config = dict(
    arch='jasper',
    model='multi-label audio tagger',
    dataset='babble in 24 made-up languages, each with its own sounds, syllables and stress or tones, from a formant synthesiser',
    train_examples=39062,
    gain_aug_db=6,
    n_mels=64,
    hop_length=160,
    input='log_mel',
    spec_augment=True,
    win_length=400,
    norm='batchnorm',
    activation='mish',
    channel_attention='se',
    depths=[4, 7, 7],
    kernel_size=9,
    stem='single',
    widths=[96, 112, 144],
    num_labels=71,
    mixing='mixup',
    init='kaiming_normal',
    residual_init='scaled_by_depth',
    optimizer='muon',
    muon_scale='match_rms_adamw',
    lr=0.0077,
    momentum=0.95,
    nesterov=False,
    orthogonalizer='newton_schulz_5',
    adamw_lr_other_params=0.0028,
    grad_clip=3.0,
    steps=8200,
    batch_size=128,
    epochs=26.9,
    lr_schedule='linear',
    final_lr_fraction=0,
    warmup_steps=820,
    weight_decay=0.1,
    adamw_weight_decay_other_params=0,
)
Rows from block 11 of a small multi-label audio tagger, named by matrix and row number. Rows with one number belong to one channel. Each number is 128 + 24 x the weight over its row's rms, rounded and kept within 0 to 255. All counts start at 0. After the name is the row's rms in percent of the matrix's.
After each channel's rows are labels from the 100 clips, of 14976, where the channel reaches its highest value: "loudest" is the band of the loudest frequency at the time of the peak. Only what is clearly more common there than usual is listed. The data: babble in 24 made-up languages, each with its own sounds, syllables and stress or tones, from a formant synthesiser.
# convs0: first width-9 conv, stride 2 (model.blocks.11.convs.0.weight, 144x112x9, each kernel summed), inputs 0-111
# convs1: second width-9 conv (model.blocks.11.convs.1.weight, 144x144x9, transposed, each kernel summed), outputs 0-71

convs0.125 098 [124 114  86  98 116 158 152 114 140  93 157  99 156 122 108 134  78 144 150 108 138 123 156 167 140 116  94  98 100  92 128 116 120 143 130 171 156 125 113 113 157 105 151 106 112 158  93 126 131 122 144  99 155  98 139 125 157 117 108 111 146 104 121 170 121  97 119 126 117 116 113 129  84 121 100 136  93 122  97  73 146 159 102 160 106 162 133  85 111 124 143 143 101 142 133 122 103 150  97 131 113  79 123 153 158 145 112 157  85 130  88 106]
convs1.125 083 [167 104  91 134 153 144 166  96  89 130  97 120 119  98 155 154 111 101 113 131 152 134 149 164 128 135 130 172 126 164 122 122 125 115 146 125 143 185 129 172 108 115 174 124  73 167 152 134 136 156 170 154 145 100 120 183 118 148 143 127 129 145 110 106 103 112 115 109 124  96 113  79]
loudest: 4000 to 8000 Hz

convs0.52 081 [135 104 146 125 141 134 124 130 130 116 141 101  89 121 123 118 132 141 111 156  86  95 123 140 103 116 121 123 157 120 136 117 120  91 127 149 120 117 127 102 123 157  94 110 154 109 119 135 104 116  93 104 115 143  88 123 146 138 146 155 138 129  85 136  78  84  41 152 165 127 139 130 136 102 124 112  95 115 113 132  73 112 123 133 127 126 123 127 125 132 133 151 113 106 139  93 160  53 192 127 140 113 114 113 129 116  97 101 180  92 134 145]
convs1.52 080 [108 122 126 103 104 143  95  97 144 137 182 130 140 158 116 120 140 111 123 107 130 112 120 110 134 141 121 169 131 112 118 101 127 157 127 151 125 125 133 120 114  94 137 115 145 167 140 133 149 154 115 139  94 137 135 135 146 166 122 152 139 103 100 155 138 137 159 165 173 133 107 114]
loudest: 2000 to 4000 Hz

convs0.120 090 [121 100 131 135 146 104 126 165 139 100 177 147  95 100 112 147 124 173 101 101 139 135 159 126 120 104 111 130 108 138 125 131 121 116 110 185 155 134 136  78 114 133 103 146 109 109 112 141 159 152 121 161 126  99 139 186 116 132  71 139 123 132  79 123 124 174 119  87 108 159 130 135 121 108 113 118  90 104  80 122 101  84 135 111 140 132  98 137  98 121 135 132  97 127  98 137 132 121  96 150 104 111 123 160  78 138 128 118  99 154  95 147]
convs1.120 086 [ 98  97 138 109 115 148 151 104 109 157 159 117 143  76  80 109 126 176 111 148 101 112 125  73 104 153 141 111 164  97 131 131 166 136 137 127  84 130 128 155  96 112  93 111 125 104 147 109 120 103 164 151 113 137 183 133  98 154 120 118 143 137 117 154 136  95 154 118 152 135 124 142]
loudest: 2000 to 4000 Hz

convs0.117 135 [134 147 130 139 136 146 205 136 146 143 116  72 132 112 119 131 122 122 128 123  93 125 112 131 146 133 193 125 125 109 116 129 131 126 139 133 113 109 129 128 130 109 119 160 122  98 118 135 136 129 113 158 138 140 127 138 126 132 110 162 124 152  73 156 138 121 135 117  98 121 255 106 106 127 144 120 143 124 144 116  89 125 144 130 118 129 109 149  98 127 151 112 123 171 137 148 140 145 122 102  79 112 150 131 132 140 125 115 132 129 127 125]
convs1.117 117 [150 127 118 157 134 129 143 135 139 102 115 123  97 153 139  73 134 113 102 151 157 133 131 153 128 121   0 141 133 118 120 123 110 111  80 142 129 116 117 147 125 135  90 133 138 108 119 109 145 105 116 150 125 119 136 106 129 155 158 128 120 118 141 114 142 111 116 193 162 135 124  98]
loudest: 4000 to 8000 Hz

convs0.105 110 [157 108 104 143 189  99 153 104 117 156 109  69 120  83  62  98 135 120 128  88  92  95  98 121 142 109 163 147 135  97 121 138  97 158  97 115 131 135 127  76  87 120 134 102 160 122 118 169 148 132 154 130 125 108 145 138 122 122 137 116 157 124 114 117 131 123 128 156 134 126 126 113 132 118 113 152 112 142  91 151 120 155 125 139 135  93 126 176 143 135 110 120 104 118 151 107 158 136 185 112 107 127 161 116  93 129 129 112  77 124 115 147]
convs1.105 099 [ 97 129  87 140 151 131 152 139 149 152 112 139 153 106  95 141  95 151 110 132 118 127 100 106 135 117 137 113 142 114 161 114 156 133 132 115 104 158 140 149 125 100 148 128 165 129 148 117 142 175 111 140 134 103 137 147 105 111 121  85  97 121 167 174 145 196 118 173  82 142 148 143]
loudest: 250 to 500 Hz

convs0.50 074 [131 152  96 106 148 137  90 139 126  97 169 140 107 105  82 128 138  70 163 126 128 126 148 165 139 101  85 127 163 142 147 120 152 103 153 138 115 137 141 110 108 136 138 121  89  96 120 103 131 125  98 203 153 159 145 107 129 147 151 123  96 124  96 157 156 149 104 148 135 142 109 107  99 136  96 158 116 160 115 108 169 102 123 111  84 152 119 119 113 134 123 131 115 114 112  88 113 160 171 116  89 105 134 102  95 135 121 137 154 143 132 146]
convs1.50 095 [131 109 137  80 136  92 173 147 134 174 145  99 163  94 187 135 115 129 141 145 129 197 132 104 124 101 159 103 104 113 128 150  92 129 126 157 117 132 135 121 109 132 123 140 122 133 161 134 118  83 167 101 137 128 141 141 173 151 119 138 108 119 131 177 146 124 124 113 112 161 131 127]
loudest: 500 to 1000 Hz

convs0.101 103 [137 118 109 117 133 182 130 119 164 140 114  84 111  95 101 112 127 127  59 139  87 144 121 126 130 103 111 123 113 116 123 166  94 135 137 115 120 128 100 109 119 107 131 163 114 128 131 117 170 120 184 135 143 124 155 115 107 146 114 100 119 136 170 152 140 119 178 129 127 136  79 118 109 150 103 136 122 122  93 122  89 134  98 152 121 151 132 138 113 111 109 130 194 136 126 132 137 131 169 104  94 103 140 132 121 131 147 107 137 103 214 125]
convs1.101 100 [151 145 142 156  70 128 131 139 132 112 149 137 129 142  60 125 139  81 132 149 160 167 116 148 119 135 150 146 105 136 123 102 165 142 118 129 125 171 140 114 122 118 148 157 145 119   0 125 146 144 136 119 142 120 126 115 154 126 127 107 121 139 144  95 131 139 111  62 103 115 156 133]
loudest: 4000 to 8000 Hz

convs0.40 109 [134 133 141 107 138 113 112 189 110 100 122 141 113 121 120 107 134 119  81 133 156 118 134 129 143 133  99 107 117 109 120 165 102 146 133 124 146 153 106 122 107 176  85 137 137 131 133 146 133 128 115 104 102 124 145 129 165 130 126 142 141 133 110 107 145 136 166 122 129 124  88 154  27 104  95  95 111 101 116 139 117 133 132 147 160 143 129 106 130 147 134 127 123 143 145 120  81 151 210 154 141 150 120 156  71 160 144 116 102 137 120 111]
convs1.40 093 [126 133  84 118 144 155 129 141 158 140 113 121  94 134 131 162 108  97  98  95 144 147 126 116 147 109 154 102 135 116 142 104 110 127 152 104 128 140 150  99 117  93 102 157 138 111 140 135 131  95 115 130  95 141 143 108 115 119 140 107 116 113  68 124 134 115  73  96 131 158 151 102]
loudest: 500 to 1000 Hz

convs0.127 105 [128  71 134 163 106 108 129 118 114  95 163 142 151 108 118 105 102 135 107  92 142 141 119 158 134  99 124  44 125 123 153 112 140 125 173 119  98 124 158  65 126 107 126 126 144 111 123 141 151  86 116 151 166 137 125 134 118 133 147 170 139 132 118 225 112 123 103 119 120 159 128 125 138 117 164 105  98 107 122 139 149 140 139 121 111 136 141 131 122 156 129 132 111 141 126 102 128 142 190 153 105 134 145 135 154  95 134 118 125 122 142 133]
convs1.127 119 [152 131 114  81  95 137 142 142 156 142  94 139 110 110 166 160 107 105  88 143 119 173 100 109 128 168 130 164 109  93  99 136 131 124 193  75 131 171 132 120 134 121 107 112  71 113 131 148 119 134 138 155 162 139 149 100 152 172 131  98 120 116 113 110 136 147 139 134 126 105 100  51]
loudest: 500 to 1000 Hz

convs0.46 101 [110 120 128  99 137 132 130 123  99 104 165 132  61 157 108  85  99 139 117 118 147 132 113 130 128 113 139  54 101 149 118 125 125 118 132 113 106  97 140 130 128 120 120 144 147 104 161 144  90  59 140 157 132 153 114 121  98 125 111 143 130 106 144 141 115 126  90  93 169 112 121 128 152  88 128 142 125 110  67 137 145 161 124 115 159 113 151 102 118 127 159 137  99 135 149 122 155 112  85 184 127 115 146 123 104 161 124 117 151  93 115  97]
convs1.46 091 [ 84 123 120 147 119 140  97 123 133 165 129 143 138 155 159 164 130 123 127  96 123 176 125 149 127 180 140 117  91 145 171 142 113 135 118 149 133 140 122 106 137 133  89 118  95 108 130 134 128  99  89 106 105 116 113  96 122 204 123 121 111 113  93 119 143 205 129 153 164 143 101  99]
loudest: 250 to 500 Hz

convs0.106 080 [108  91 130 112 145 140 135 117  96  77 111 139  91 114  78 117 146 118 105 104  97  95 120 174 102 130  89  91 124 138 132  80 127 138 109 139 126 152 138 118  77 147 124 140 110 108 154 127 165 148 143 124 105 101 173 127 153 143 128 145 120 114  94 118 151 127 194 145  89 153 124 121  68 144 126 140 134 116  89 140 123 122 111 125 151 148  99 122 117 135 172 121 138 163 127 128 166 159 101 136 119 112 147 112 137 134 102  95 159 132 171 112]
convs1.106 103 [132 102 138  96 151 135 102 154  87 115 120 118 125  93 113 116 111  98 140 154 101 167 124 138 119  91 128 167 119 106 125 150 185 111 155 103 109 128 125 126  82 161 160 141 120 107 125 143 139 146 141 122 137 110 128 120 141 121 133  97 133 110 118 134 105 126 102  97 105 128 118 121]
loudest: 250 to 500 Hz

convs0.3 123 [120 136 153  93  78 136 138 156 149 149  84 123  95 119 114 123 133 126  91 157  90 143 152 128 169  90 117  86 136 137 154  97 119 126  63 124 135 129 124 100 160  97 136 126 103 145 110 117 115 162 124 139 106 131 138 117 134 115 116 134 113 128 137  52 118 122 145  99 143 157 106 130  96 153 153 125 181 130 108 116 143 137 141 146 151 191 108 134 117 130 127 158  93 121 133  91 125 174  99 118 135 136 132 135 117 143 137  60 136 120 112 119]
convs1.3 089 [170 136 109 133 178 148 160 112  87  94 150 143 142 128 110 168  99 122 144 140 122 137  83  99 137 111 153 162 129 111 129 131 171 112 113  87 142 108 136 155 118 177 112 133 116 142 137 134 134  79 111 153 107 138 148 138 142 141 162 111 127 140 100 113 150 113 134  58 127  72  90 107]
loudest: 250 to 500 Hz

convs0.34 133 [111 190 133 126 165 145 103 157 153 156  73 114 132  92  91 131 133 145  88 106 110 117 121 121 108 111  90 132 128 125 109 121 137 134  99 150 184 140 122 136 105 117 142 176 136 120  88 123 122 141 119 143 158 135 111 111 122 149 113 111 113 126 110 179 123  99 143 125 123 120  85 103 164 128  96 139 113 101 126 141  41 156 121 139 103 145  88 138 135 145 103 145 118 142 156 115 118 108 116  82  85 126 123  99 113 146 139 140 155 111 141 127]
convs1.34 097 [ 89 118 229  94 152 147  91 108 129 120 147 163 125 177 111 133 112  72 143 126 114 104 161 126 111 157 170 138 134 122  99 133 153 136 133 164 111 141 133 117 107 137 104 118 136 121  99 108 130  88 122 112  78 140 118 137 129 100 134 130 148 112 127 109  96 134  92 117 104 139 115 161]
loudest: 500 to 1000 Hz

convs0.111 112 [141  90 113  91 134 114 126 142 127 132 102 118  79 152 102 118 110 163 152 166 111 104 121 111 115 148 105 118 137 101 172 121 158 141 114 105 131 151 162  64 103 118 155 127  67 133  88 117 101 208 150 118 158 110  94 124 120 137 118 128 134 107 138 124 138 121 103 110 128 141 121 113 144 150 101  69  62 112  70 133 132 139 144 106 122 140 142 127 128 123 120 104 110 122 131 125 130 136 162 138  94 132 142 114 112 113 141  99 144 135 143 109]
convs1.111 118 [141 156 102 194 139 146 107 106 180 192 130 112 123 121 112 130  86 154 156 116 108  93 108 137 109 139 131 142 122  88 107 142 162  93 115  81 163 167 118 152 100 124 164 119 119  90 130 159 134 146 115 122  99 119 139 143  99 121 126  95 112 143 154 112  76 134 114  90 130 141 151 101]
loudest: 250 to 500 Hz

convs0.4 082 [100 109  76 123 133 134 114 121 144 161 153  92 122 112 147 122 145 168 140 127 132 163 132 157 113 135 144 142 155 119 111 112  62 176 106 140 110 121 134 151  82 140 118 126  95 142  98 119  95 113 123 117 127 113 132  82 112 143 116  95 137 115 116 123 119 131 158 164 129 134 120 119 107 127  69 163 137 144 114  94  91 104 152 143 121 109 130 123 117 117 152 140  96  86 111  77 113 123 126 153 120  55 130 164 135  97 151 103  96 141 121 165]
convs1.4 085 [151  99 119 103  92 156 142  99  74  90 167 133 106 155 107 126 155 108 121 125 151 102 112 128 122 112 123 125 107 142 134 144  90 110 137 116 124 156 135 109 136 119 139 141 151 140 130 125 134  97 159 142 138 143  98 196 103 130  99 127 127 104 136  92 175 119 123 146 110 117 151 140]
loudest: 2000 to 4000 Hz